config = dict(
    encoder_arch='convnext',
    model='image captioner',
    dataset='small charts drawn from random numbers',
    train_examples=203450,
    image_size=40,
    crop_scale_min=0.8,
    horizontal_flip=False,
    translate=0.06,
    tokenizer='word',
    vocab_size=33,
    encoder_isotropic=False,
    encoder_norm='layernorm',
    encoder_activation='squared_relu',
    encoder_moe='soft',
    encoder_num_experts=8,
    encoder_moe_every=1,
    encoder_expert_mlp_ratio=0.25,
    encoder_slots_per_expert=1,
    encoder_shared_expert=False,
    encoder_patch_size=[2, 2],
    encoder_depths=[2, 5, 5],
    encoder_widths=[80, 160, 320],
    encoder_kernel_size=5,
    fusion='cross_attention',
    label_smoothing=0.05,
    decoder_width=320,
    decoder_layers=6,
    decoder_norm='rmsnorm',
    decoder_norm_position='pre',
    decoder_activation='swiglu',
    decoder_mlp_ratio=3,
    decoder_head_dim=64,
    decoder_fused_qkv=False,
    decoder_bias='all',
    decoder_qk_norm=False,
    decoder_parallel_block=True,
    decoder_inner_norm=False,
    decoder_positions='rope',
    decoder_cross_attention_every=1,
    decoder_tie_embeddings=False,
    residual_init='none',
    optimizer='normuon',
    muon_scale='match_rms_adamw',
    lr=0.0034,
    momentum=0.85,
    nesterov=True,
    orthogonalizer='newton_schulz_5',
    adamw_lr_other_params=0.0018,
    grad_clip=3.0,
    steps=7300,
    batch_size=128,
    epochs=4.6,
    lr_schedule='cosine',
    final_lr_fraction=0,
    warmup_steps=730,
    weight_decay=0.2,
    adamw_weight_decay_other_params=0,
)
Rows from expert 7 of block 9 of the image encoder, named by matrix and row number. Rows with one number belong to one neuron. Each number is 500 + 50 x the weight over its row's rms, rounded and kept within 0 to 999. All counts start at 0. Numbers have three digits each. After the name is the row's rms in percent of the matrix's.
# up: expert up (encoder.blocks.9.mlp.up, 8x80x320), inputs 0-63
# down: expert down (encoder.blocks.9.mlp.down, 8x320x80, transposed), outputs 0-63
up.0 101:537511565400553501544499552553541508422494412443326447542488588496494542553492592479545532478518523504458543495530480492459591502477501474527559490508497491548427562419519601471487476472532502
down.0 113:412509575361595534482419431527571489438549442558487507550498442458567580453493571547492545485448474506511502603511533465485480473546438413485508442448498458469405466501474540497452574491558521
up.1 103:555471547475524492515500567516514498495582468489499375505472474470472545486499544483517558585488450458606518481446580517420462555503529521352489539424566468554528482538509516549563503551571462
down.1 113:537542520672496463525515442462447391558467528509525543520464555471535450501507536581463546449515495563477447543549488553531452508450557490631471523435512475509422463528534565476507401497477578
up.2 108:508531451563486532537426484477447508551506498527622520538497491383443562522477512452540401598527544516426501509558519452487480489474582489528559551473496449495539465489493542496536517497514520
down.2 084:579446472500458517421537462556443364544459402475513499520517478440558437471545523437504514491534437536503560483405513538529502517594438407538495510443579516502556494452475525440570456521538546
up.3 100:422545496514421507494489501609504550469519404481541477527483485533479620563528397543471525510488529507356462510478452463523490506454507475507514647526468514486564538484497474534441472434471528
down.3 094:478461572472464449437545495469453495461575511471596480515520499521472498531528579457493438429561506501467449525485517568526474452494406409502552471500556501503460455549425416560540499559552504
up.4 080:422481502515509515504551550558471465498640561504433525557469453486514505528524536492494529411510500407431553469436503504514527383482412449506414538444464442549579500510438550565471488508528533
down.4 075:428538576444584543421403562460480514584535516511430444536594512507616507604564565526478533591483461478451480400519426467488626490477542498498498587504448539484408602559433523508512521466418461
up.5 113:573439587495541487506501501460454520479460521514616416503433429502528587450507467491436471399550355654482452498543505563423438510531455534554538483502490467467468536444508457509582494631522509
down.5 117:509588424537552402520509440580446516493443563451495487430474501591535545634456522453513498545525406470478529481547513533445553455517502447503581561478438535530517454477435416452432476399520498
up.6 100:465492515586434513575470514519498490525414569550503597474485429548514540440512459450445512285478510508531510498478525518494553378486499445501490528584510478435502501462514504508577466483470524
down.6 102:503448531374520544590477557563522526468574562407424615466609516516591502559516518552491542438519505420483500438502477456433520604549510543532469516509434487499419461513499481570564498428492486
up.7 092:550505481592478501525568483571509506537571532537447483480484506526505474413512490503498482506540452551543462501474500521553510479499515603636537480487546512451538447496463507561544487475547486
down.7 076:457512467547483435594559550475446503524344428507481575555509530607544498533467480563517554534424470493515460393539573487493457455431563525481535525496554468488483462470501471575537486487545552
up.8 106:440475172487517514501475447532491495555499497433441584516524366590518576479498468548450496366515541525546467606508520460427478493512420444578530502530512439509398478473531496486450465555523515
down.8 117:504502449517522436472524478553412596495408454542447500511572464574435510534472500507477424501498471485452537475510440361463485524548525518561536358599496492607482552448482444482517539466581522
up.9 119:457479604534516518562489530502405563573395452497436569460503521461516499478527453512494504449478461486563504466481544473470535584524510538340515559556535547523469516526456473453409493533522507
down.9 116:473453626514564446454553487565483426517509539457583480470448534448513462475562479449422494515551542391416521443466453521570485588455495516543575545488434503516519509450436484442350475475511466
up.10 094:478516485519521523499490420485542496524531432374558478442536619490520603549448537484519493411517502523575539545598506540637538436451491481507432578581518495570478459419472471478517523595473551
down.10 058:499493487593545342485455515593435525612494533495492543531542503453508575507541520561480473534568529503460475590406476507396498561573478440570500498487475549598562454468464560443511448535493485
up.11 099:554507539529454447501517420453458549505434464488435443440518444463491484531454484541598491534506604592426518447495483480596460484494451398465496448550489570473559542534522509487484522559435515
down.11 092:470511467523552535488546571479489564509457476511467479493411508514541504516545548535503547530498526644554508611408469552432558473492502470447510436425547441453560601549379516573606463595617536
up.12 106:480534481492491460512508459543475522575563518436483425478565543472493614513548564555537524512517485514652537497497488491581522506490502511542467503448521521503595512502496511536523507522600470
down.12 113:475495550450568444476467524507437474551477474553502484561473498414645544437612592549499498466453441477499486562450448544370542493516518540506495562492458440448488444434554574567398497506547515
up.13 101:430501600482473483476487522463475462589545470474527444526487371497494482578490525490437456401505599461507514477469507568542502462476371473429474421474395544507476563538555469493413513501578468
down.13 100:495532471558490428431509521521418504509466460497490461544558453476537419497486529495493518461514475494462462532454389471411526518492550417539547412508487492532448508561482544534406542439510537
up.14 102:558523432470545544521504436531526469555519470510465501469535466523474433530526535501458510577447449412726563442427476446441545495548533517374506527476385476521474489512521489559571512539497507
down.14 110:465499529587498455453576496514535411571390537494506549448362536537469491473503474494474469506496477463439439474480539540497417522546499477581497604478542452541546546409523530507516439526517489
up.15 104:511466477483537529512460504452506505506487481591472456462461499503512540466476500456467487652479498529419540471460480494429544494526580478438549337547475473494427459530484539437483461542482502
down.15 106:562465475523555507567513419523503555466519564566510469455533591502395531480464472552527556474533454544475557554591451476568477524327512459521430574580521417508445500472411439548456537408539502
up.16 091:536463458533547459551490513552472460543576519412482467466486473481466447561523535542515517526494448430672541442463589550423626488487574485479445420523485566452540474526487561513574457516498550
down.16 095:483486531509536418490440453584435342521484487518525541464476435580516495509520594514542496454395519511565429590528519534569635586460462414537477509548405439467500495532497558558514453462541500
up.17 103:537526341490494531482558499507475476509567494442386451410489454465475611532477463444497402679539440487371537508512500540528426581443467592552573501474529541527486548372521475520521517481606507
down.17 106:549504539417525443468494512352560591545467479471534479477488558498528553530431460518484521431501548485458615516503501606485498400645435557504503523478560592470409467543409530473522594449519549
up.18 098:443497568471465518528451461446535459567343495432563459497497459506421496425509527496470508635538585494423519480509448512497450497459519407434444434514435564419430485398539482479464516502513572
down.18 084:509554498472382518475537500538553469480467516392474545524524476509492520522459484428527477482493506487462497530467587414557541447552472541472579412414449523498579492503485533573510480522538523
up.19 106:409499452609584497445511427556546458525576492292505424495557494539497522575580539485461533539505384507501503538483476463384546431514558498453522690493494509477548489590475566488491512469493475
down.19 118:568608592597518478532462515531496556627525514487582457466411509536529489529450501569487503480520429543495399566534395498473460609458567424537393489484496484485522496528579557426523456474432450
up.20 093:536488485531522505499520478471553524507461469426488527476497394430534510539369560523521507692518554475449507424509562551471558420505505443477435504464499511513550518522510485505483511445525479
down.20 082:515479408541475348499386645625413533413404552542445548385394576582527529483511521483447514558548558563450508549489515470448558496567595524485518497529480494489436553385468542533562510467521431
up.21 097:474519562429523425539560452472492446568471534431379530464519425513543452492567456529532474477498469548354461505453508501589578403486409526485501526535433460387505525514497491535486526477397559
down.21 085:450581533496518448520444545522556480487513518490491497432500472544527579494509573491407377561409444455522478512509400476470433519545556520454508413461580533469460522618501474511579566473490584
up.22 093:524512506520477504509498429407488468536516602482549569567476460519440410526567530578464511455501524474606505493464539412541458432472440475579422536636499556485364500593494517494527429402517470
down.22 106:496538511513541576429519498528501512546519526452482556633402586430423499511546495491537452583551546532436486467419551555467525502493522525466512508565507514630445567483431545590536553521504396
up.23 103:512537344484531501469527536448475427512408455461502423516475446539430412551482591520513507490496519436403565527468537499544530617524561467538482369542584468441511551441492571498489473478511490
down.23 101:589442600500392507461531492601467480536543481482577490546517448517504533478540414514518506491467380511507485496476462499458490512513584493501464439427476530438511514432556407572552460603481561
up.24 111:435484570581591505577558553533468420497467509517495605504537490540510547532459578448491487527468399542467486489472466544510502488485505509472445447613422466543387550530520526523517516371421433
down.24 121:509520530435495530511531470464509557469487587554437545561498602524470555459548493452408551536513477533437590463455506412409527560500432491478554433457523505496471473433416549389521551484512527
up.25 093:536548442429406546447550535467491464469489492570529495449501419433476500527566462482514474462460480379389454444379592598464536499497562536485510657563556409566546499452504522481486486545521534
down.25 073:512554548541553412628487435599469479481540517435475458466524460522555614506381558476430473492447536459532619539584394561520468572524549517525473495509488477490440395408454503550437494461495530
up.26 089:496471516545537519486518537401546475428483492504541455586522522525578431494525529509506470684487507429441448516471580548470574557460648493524447515454443552465502415513440499482512449449488533
down.26 082:541500541605422491584493519495513510420487567546577467521436510513540419477570489543420517528489479594480366486555564389506494501520494501495526527541530487497582491467502482495507520520395470
up.27 107:649470503517595496430529496485467502502608500524345488540478544504525429584490485474544556630463495507419510483466528420423528494518609576449455571528491384463456509562480496513443461474498477
down.27 112:481529437487563498563430592474545494568549589471479425450479494583513503501525391500462505496406521541620507464524484569566480488425575446432394483427468386494498587540500478429475457477440527
up.28 098:546480567409485530435526507517528523540599455524424471452388443580449509514513492511533506611490515559507469487426510469680493537436494602433489529520498412552471554471524454529491573473501465
down.28 105:441605533529499478566341507545475507476371539484510470505474502609563501563541516476488530547458564441549508514404523568445527511532546495475587506498533556523479464589531556469546526561527524
up.29 082:520531450516531488532525501456533538528548447425617497549500452567481553485521621400489461605465452522504572405625516481593529576513443508497562502448528480452465451517546460512497572443510499
down.29 064:492525451457539530464482452394570518516427519479447512502486599494410467548532489518525457489509490494560429475424504453519441459521521599490478476507469603520420514483590492583594530556371488
up.30 095:563475635447547556563433571477520508556478476498511505515546456452462494421481474464510492531511547405480477510417536441501569515465572490475572620421442483497471538464482509465451487480504527
down.30 094:549476521584503439490487467544564526475547554479530583543435534524592432442524405548418565548517440485406450501504511471495435554433537481483461505410499537517491465393472490574406550501404512
up.31 100:524579540463536596493547531522528480494515486498448564502536466494547478415577556484444528638495618451459510519421440455526511513488493516410524371550542529515668510449474466500588576483465486
down.31 089:450482538523462500517473425527543523564518524427600479436496561513479528569508443547498507510474506506523566456540465508515480479494508438530468433546385507522529485528474572452491517350517533
up.32 090:531485489408510484449518564482564421420491441540537572425526493491508452539514565514571511479497474554427558418497550463552544591518327458509512606508433386473465472406445490547501489404495578
down.32 043:414499518427484485453582551448477434505489508502480516466452605462447543451584477580515526542502530460493608606518499478385525565535506584509488597452515579518451517500536504459502458556506483
up.33 109:584451527529494504499542450450479601504501463469534530351465443383504622481454400442479530670517491418582467547494506494548529516521539463442487455571550439516523509514523439450463498523486542
down.33 108:558588455573511497500462363462527539426452542539490494415442432505529521477470499558532418502450532536505526527560453556510528519515449526486583427506486589551530428542404450467485540403510613
up.34 105:444489628531467478495529565460522449482460504578511549567523472499483487577594450488502444432458478558581473457515523445488553524512519468473521573465527544506500499461459497553587502497513489
down.34 107:583526588602561542559511524495560539542539443463588506543478509439614437469497587533502547489585503546534536496460587442524473440435548488497414504462485485544419506451504528468468496416377477
up.35 092:482477429494426457549504512482440415513506536393566479413570514457525452519502592545486480451514431483480525519537548533505499554563445585541538491611557575526548460496531476437561480558459431
down.35 084:489374565545457457409406474490434414498575523520511456455516448520447463449535482594435487500541539632442475453530552470349454438550458506628410497485516452454524481508464497520584508519513542
up.36 090:505511524530530508551594547547428475448572455517564559517526533474528492423508564499508490584469493446470461509496507446504520491531392407359510395481534410547542524436509510574535472468419507
down.36 096:492462490442533440428405560463439540511586416535459455494516581491439526478492477425436465505488526489553492393554533416486515525477542510485521471544493587461498583408426536521463521418478568
up.37 105:445462416540484529468526486544430522446597457466418548546462490561560506539503552529445542585497448544457493514415481543501542521484461448502539551477515438545496532430459543461454511453467369
down.37 098:482488495421502480536523376522565507472556511545399550553497505479516570507526568521460565475549442523450455434472516476394440459502438495529555524574524510486466478510556424522501553457487519
up.38 097:516402547460518450474554450532449545560577493534401488506399538487519478419459552514518448584541465544595521565489458461477522558543508531622502629477484514475458470530536447454493476528576512
down.38 092:457438467546570561572509589493560446509487506505558559422475475512506573484507516516462492444456558451493495482575538632482505504525606492512454549499452445551399523565500471499502475558479521
up.39 086:496485685385505536520559573572494480507612500474482534470528454509518422433410527525502515553491491461602478463476534598536597429520362382485496480498461453433555465511463475495500585474494507
down.39 075:497567511547425529511504447459464503483533488534503523495484458564443489578546568480637460496565501482415406467477448408531522533536527383430540454510524603475473461546631501568475501555554497
up.40 094:420483505487595547490488463484466460467568483377443527514524509544481550498443588537525536448525417438468539533346527472536536540492561490509477553506524434503585529580443487441485496535541516
down.40 106:547461545553459424501498463507482445510464487532487433420441542555511519499525460506495461480317460545472501495561519559419463520526520514582565467472476498522434396491500559451528502570506466
up.41 096:568419523453500518496571526513435497510524480403461515381457451502542472539542561460452523648473545446600460489546570525475537515564532593457497595437474393544468496523532550432467504534475470
down.41 051:426479473503530421486511512526460567532436508574524465485522425635509504443564519572533581532507454491511429464512482462458472463527464421486456561552481559472538505556496502463524549457496529
up.42 097:507557499407497544492568391428515502531439504596580493533457458554400374544513467482440476452500486487566531482494465474543489525460451549482534485489503573524486524576519521459483557492480470
down.42 084:464615460566447563439506552556415510503568458547483507521507588540381512617429508494548431531491417536479386445388499559466454501426527576542439519544551510543491454563506608601665441563486456
up.43 115:507506498495489502542384458475469538550490488458599547434549590457482558479470467474456492592457513311536535551430535464459504613481483533533523470471576434570519476460507479471466468402455480
down.43 123:585501412596505510545508545465414519509454522469496513458593507565491525476517480478414578500552546572524511508474510513477473532550440446477570610463543482487527465430483546355483497454555495
up.44 104:500444555619523502523501459422571501467534459405512632474506548527512523481444581517501549488522486414658465478519481534514480478549596470568435574461468480465504440526489474465446497564508457
down.44 101:448540458619482445550526541486427588501533575537549532373424566470503550511549448498376561464515502480486469559464501545423455573604462419467455492540525526518435512457586517553520492424505525
up.45 093:440526467551540506473449429464526457482428517466458524402522505566523441470463497518512476529494646581444456549484525562537523444496413546487497455500507473501496462443465498540443548413546483
down.45 093:546455448511548490532510584429456565572536583598479490571456602463517551461484430540556480571490503498487444515480388452484505436445507488536531472551490490517521508438528486544506478404564504
up.46 093:373477534623540546470513503515526595479494451457461465589450491481541472526562609518529499506508408504486542465609568530562593551499489628546429416572473513394599517602491515467464508510451483
down.46 090:489485572549461342609481585466439441477510602525469486496511601515512531562549538464496532459491459509512499576481446500334574544517518446447548461476473510483425449507530479548445539480480494
up.47 105:511490599504518561461595564489540397503436512520419468448484503525492438383427440540496450561493398387525521451494475437603562510490544563521519514455499510434550423477479501510490491605484533
down.47 103:488500525525493485503541494471474468551487515496480541525515623517403468522541521491479573459419450452439549498550450462508418522531516479607507536500454487475428495504526355462451517526520490
up.48 090:568595484450450513480494553421482483452463499555381400507505449438489452547455389565492500436455527577557553519515544478528592543499369589466553482485568504419466526523496521526405534506554517
down.48 105:511603580554468588462526522431529520607563429527520543478480422545550515513470609502517523493467468531450460588463524517541543466537577415556494516430508534437541527558514535475435507581489556
up.49 093:473532461501520484498568514488494394528549473479566564472487445506536489533461535489499483611466549457584492520481412467455550421463396514393468478519462499654427521616521434497473437482499527
down.49 104:450523541563469487459488510503518505518454529630450518527512445559544530564437486527510359555539522544464502449444512424413531585489471577439485510501461466487497507532476552470474525415530540
up.50 104:545482568469452511526563520537476532408489447531333562545512541512460491453558433547514471377476455477476495464514532527488573573527516456463522544496497517464506502496528558491452559476511506
down.50 110:486493589443470494596532623486564521497504525600528498556541396457590512476593536502436531454454545428445578469497599403434533582447537492453457502514532480442511488526528522552465501553557477
up.51 119:482484564500482552479506516492522463411515487581593408473509531486419474551621623517472472501508450464395502525479468519513520519444579517490515541410516532491441472541567505436525542470500474
down.51 136:558507507576452444477455499474453514513427543524496509446431551506428467535444501461489492601620492488516430524457514512533424441500476477532525519507421550468502485581469568542433586551561525
up.52 107:586463574529455448486451364513480488490555480502455537517509506447448578428526449569515477461508512537547432432508507406521462554497544484390505619501486471458421427510498476502494516554499467
down.52 114:489530417590432455500470500534523472493433554499573485582477395531549476493520522507553539533474468546424477434466596546525511485474476504589485557534547467467595581414485514497516451436511527
up.53 103:444458510532486532480521516564516515507434493413581584500471480488514569522489567486500498422511511385565496461506508527473500497516507467501412435533543524541664422537544488462505461473573486
down.53 108:532424492575475356569490495448452566545521509376434535447518495522427576569519525561453556517435435548436554546600468408537589522508529461475513578413480488431569521469585499501612474541554504
up.54 091:572467595542381474533441543498480544519481468406494490531494511524511445555374556502428478461558597518494493523451465479518527430513385467496497497577556461506408536558485496529505457483520553
down.54 096:515502506485560600485441480380503510385423565552518466516504523535524500532526550491581486535472504520402475470497493520420536494458466497488410413559542554518410513501529552479533600590450413
up.55 095:523498558552395505500478480517440415479490500530522451544467578589453440570533460478441512545494444511664488495483438399498513488478541548456487450527484546447475590546503476525500523525451525
down.55 098:523533510592539537512509504482478511523483545492592484599417453534498482499482579561504442512553453580487442438465582554461458479454586495546501568529497521533417524547526550476524396462459423
up.56 091:603543612477510536490534557480532496420493474507403549491506590522456440487577475519502451461509449431468543451504518470472519489548550493451477441470381499466519470571492443485514478508525537
down.56 091:448442524578569508501523479468418477547469454578511406417511541570498484426493400567403564518470550556524452517570488468456541545407518610453480507530519515534546483475482483484518527515463480
up.57 094:499505422634412550525479453501531523561435478469519543502536510525609503441516573428482526544517495481519482511477498498554474350511482430483469484497493610573513485477455419430453536507494458
down.57 097:508497453462417504414436512579421495542490391444571485517404521547512459572461491478511459531524463524484485530499482567333485512426381472485456561440553482508531523536426517611543558455514480
up.58 097:593501478510436469455524577517551492503379583441556542564502399486538462531639622490525486532492549466428568512496470508458472457470472402553537425457645531485455444449512492516569598508494477
down.58 076:446459545560442416504498439565485587535517495485593541506572521484515464470557435444500499511623515463514543491458502511488524459513464549488464508492461564473562505365511503525537534501483554
up.59 084:548471516469605455529452558460535462481489530527462465512550496578474527519589535529508490500517530491589454443542438564467497480582411457455564572535542479466558476552504496518446517446503495
down.59 084:538470479530437588417461455519469611502524488481477555531448454450523541492551570428458451470500428477506556536463505542571557558506645439517491521490494564546486528589531454565567451447493543
up.60 094:422497524469505543470457612589497437518537473460561522505519530507527590436563488538510457478491522517541491444559437502526512475586439500477478490457452537548628438456549427485543445467487434
down.60 084:452534549590511431384459553410438514493590426508506536605536480464516448508459505566527459528548454397505498503572489358456437486482449483460534557510527531588515485531509412526484491454482477
up.61 094:526529580549509565484566416453531515536482475429477458460532506508493493475479481468539467346490398416470457527443545476538504514515585436443491450453514413468622483542488531532520481496551481
down.61 104:514432424513426457475470537592484491516536516509486509555515406507553508479591458505486457465445586574506489466562502468440369490536542403566377478331466552465550471460518554441623525443562473
up.62 104:572570466545479552546540511500459521527490425475444510433515484554520510413417445517543444452515480440573526549540455483500550475503305575503498432529546522482470426456503509472412497487478518
down.62 119:566513584526433487420526485457497484490466428556483562576461550469461493521499550477520510570556452558391534537472504420592539468496536480610496530475558539513478537453439431532417498607517529
up.63 106:514445464483478491509522467533454550523608453555478376476446496467434509597504465440493534560490455571462540576443458488466471362500398522486499565502509482509516536531485527512412543491475519
down.63 110:481567591534510511517464545518461496551474481460535497484541527533480483481516580559536577555411437438560520590481592493483525512437514438439481492504470448496569475505545502547542447518441566
up.64 118:449495355538528518446511494517476527491396475500530427504542546447546560535484646521455499381493508373573563461473503476527509520521548451482540495554480546541591451503520489403453501580542482
down.64 119:567492554560521413444522494589495488602471519517417463553506490444496480526596495466581527445554441574477507580486540541396548452479482534573495482457477599515569528474535599585511479465567450
up.65 102:450490535633441422509544467498501477535470472469493529481440526531459503526542477456493530472543612570612498459431493436531529471484692529436487522439564544469547499563531465498504473464570537
down.65 108:461531541590552504477527513464452489525437521512569589530531531520473510477558511546594547493622570520486456522381497494509474528534498375578440482518554511478471629558520591529533509398467547
up.66 111:602499570416533564478476459462481481451591530524523517479469448605470510575462505475469499533482479511541498497528447497494526494485484514495518553469487411577527563545514523522486472497421451
down.66 109:477542518501575514466446557492486531508437512471441478589482577537465478463551438488494546502513489416490514502460541466466489461486485602475485506492554478492391532478550495485499478496486480
up.67 088:558476478470500499535505481550541548509547504558526658484550518469565450491437648446466476621472588433596418433509547661477508503536487480551601439530528510506495575473517582501524413426507492
down.67 106:438476498490565541495584462493553481392596471509489487482473543479544551534528510492462600588457548529502511518521643447445492484514527538431525462490534502533482438470479561501488476467482504
up.68 108:548547502502513460432480512446491464492528462412470491513488472550593408541472506559621562423500437440643588482566570521465543493463529572483489546516459513495572516444461527432578493531429452
down.68 121:393461541451504482591537497494566530544539516602481462561414546494442504452522495517484578479462475477538424562499435425548535563492458529480400437425406498453501517490527538546415509469488569
up.69 103:555488499528515499473485498493540537512472505633463499473484558500514467540448518456485507377556422511473474498539532437543486430480571440588504474491466580541545542530511582496512524555646482
down.69 086:460437451515570415609475480430519549503498469489584507570455516634517439518580462554427531549507528513522537441618539483511471441485461528455505506474442424475413476553550416531404538542446459
up.70 089:464468530496433522476570518514518474481557454492436532452571457521514582484486471530485489613475459577432488425507506536510503556523463442458571532460462470465598449585459547419410485563483542
down.70 086:519460504431403591435592486689514584574568505523385507475497459449538576520543499435474490529533486490565532573524474480408500615448533528514530522554530580555440512537550428588544405450490519
up.71 103:479451489479591537475548605488494527571422524561491578511375521552473511438427524481355522491471343604671466434498518530484436503455503389600491380495503567559515579520532496566440501408601510
down.71 103:565582555553465554593547563469535515538509472514494434477491529583472555539580564542441560601479478441554510526607492426527442483491507449453417561507403498549466516410463444571447510513434518
up.72 115:444492647438444494522482548464432491472471463422393516533466458540562586489552536518534509543476600507457461453583489467530512587487403539519551390549543413401429588586488582469450498587450498
down.72 122:495556341510471464441541560537528475451528526467553467547518429492529462506520524496498491554464549435444481533443476474378568467503497450539478479514453502521487600643494377444398470419571514
up.73 108:479446407487557544479427566550496477498486546533464382477618491477538543492506475489465487453515516616403460441505488531452473602511542545436486437489491465491485444506487553483491523516644525
down.73 121:513508452583403501524486543434474536512509518529593499588580512429574508487396530619477543483500439457460467569575431535394517456462520456583529406499456463422534492481544498525449524540466508
up.74 090:513507631447540501496507487539437509506614415509551516567508562489464486431354408533451494621519457527558471473525473508551489510413557596427468502489485410546573474505479441476541527497448550
down.74 100:517604498432535493474582513480458512537499502499540504568462516517561448551452526494528592461540537454497450538474496588496553456443512526523508570496472524499460528480465499583477555348481446
up.75 090:434460377543490563506469480485433523514491432466496559442551472518552462400590480451560513505484459486522524491537388489462523478525521432518476513559558521528473480495486515457520482519582522
down.75 091:512440456516541450520566452520457560492524497518542509457499510508380467523412455472469535471467474537490537572530518490407425570581532465484428480594485345569495420512493463495554570413479456
up.76 098:613504627588552503468445515512505500445418510518552445523585610538488471483526478458501471548518517411431461427456520441458478473471510483587594518537535516525624492445500421466519465496446450
down.76 093:562600440628497434573460467392482431559505543434527442529497436518532571469520533494421544534617431472478488520493451475529498406565526554530466503495570585542485498455493574463592544427502470
up.77 115:488457413544549506485557515547511461495551493429524546488432433561515519464461604474472619375506390492583443557473484492510549628427512410457499463438541468500387539634527591483525490456463440
down.77 120:461448519468502539513497508569358433589468513626505510566463550528545522535594488558486512460511442406461507526407494489391561568547464497501459516520513476518443530529532393469576454559500517
up.78 099:596537479434537484432452567450502485488519534502467485518488444455612437522494464468453533543490547566501537467544539438506488454540528570488470541456464542548483483615529440520449537441627447
down.78 102:517594501555457445525410509387572479528531532503529493505587573583507485500489491539499522505482500434530515592473488474543501535498518556451543587469496551529617505510523548584513600522416528
up.79 104:459532548425444476478521578481515502525528507613543497621440510596494584526447532522492496317456467593519447525545544447510513532455427488518454489543520466472471534374557500527550478486486433
down.79 104:378427511482576553455528454494522482420564499457471418482477462564507494596516562536499479518518560528449483509493519525457550408412605506428496468521445524487497448489457444536525473579529491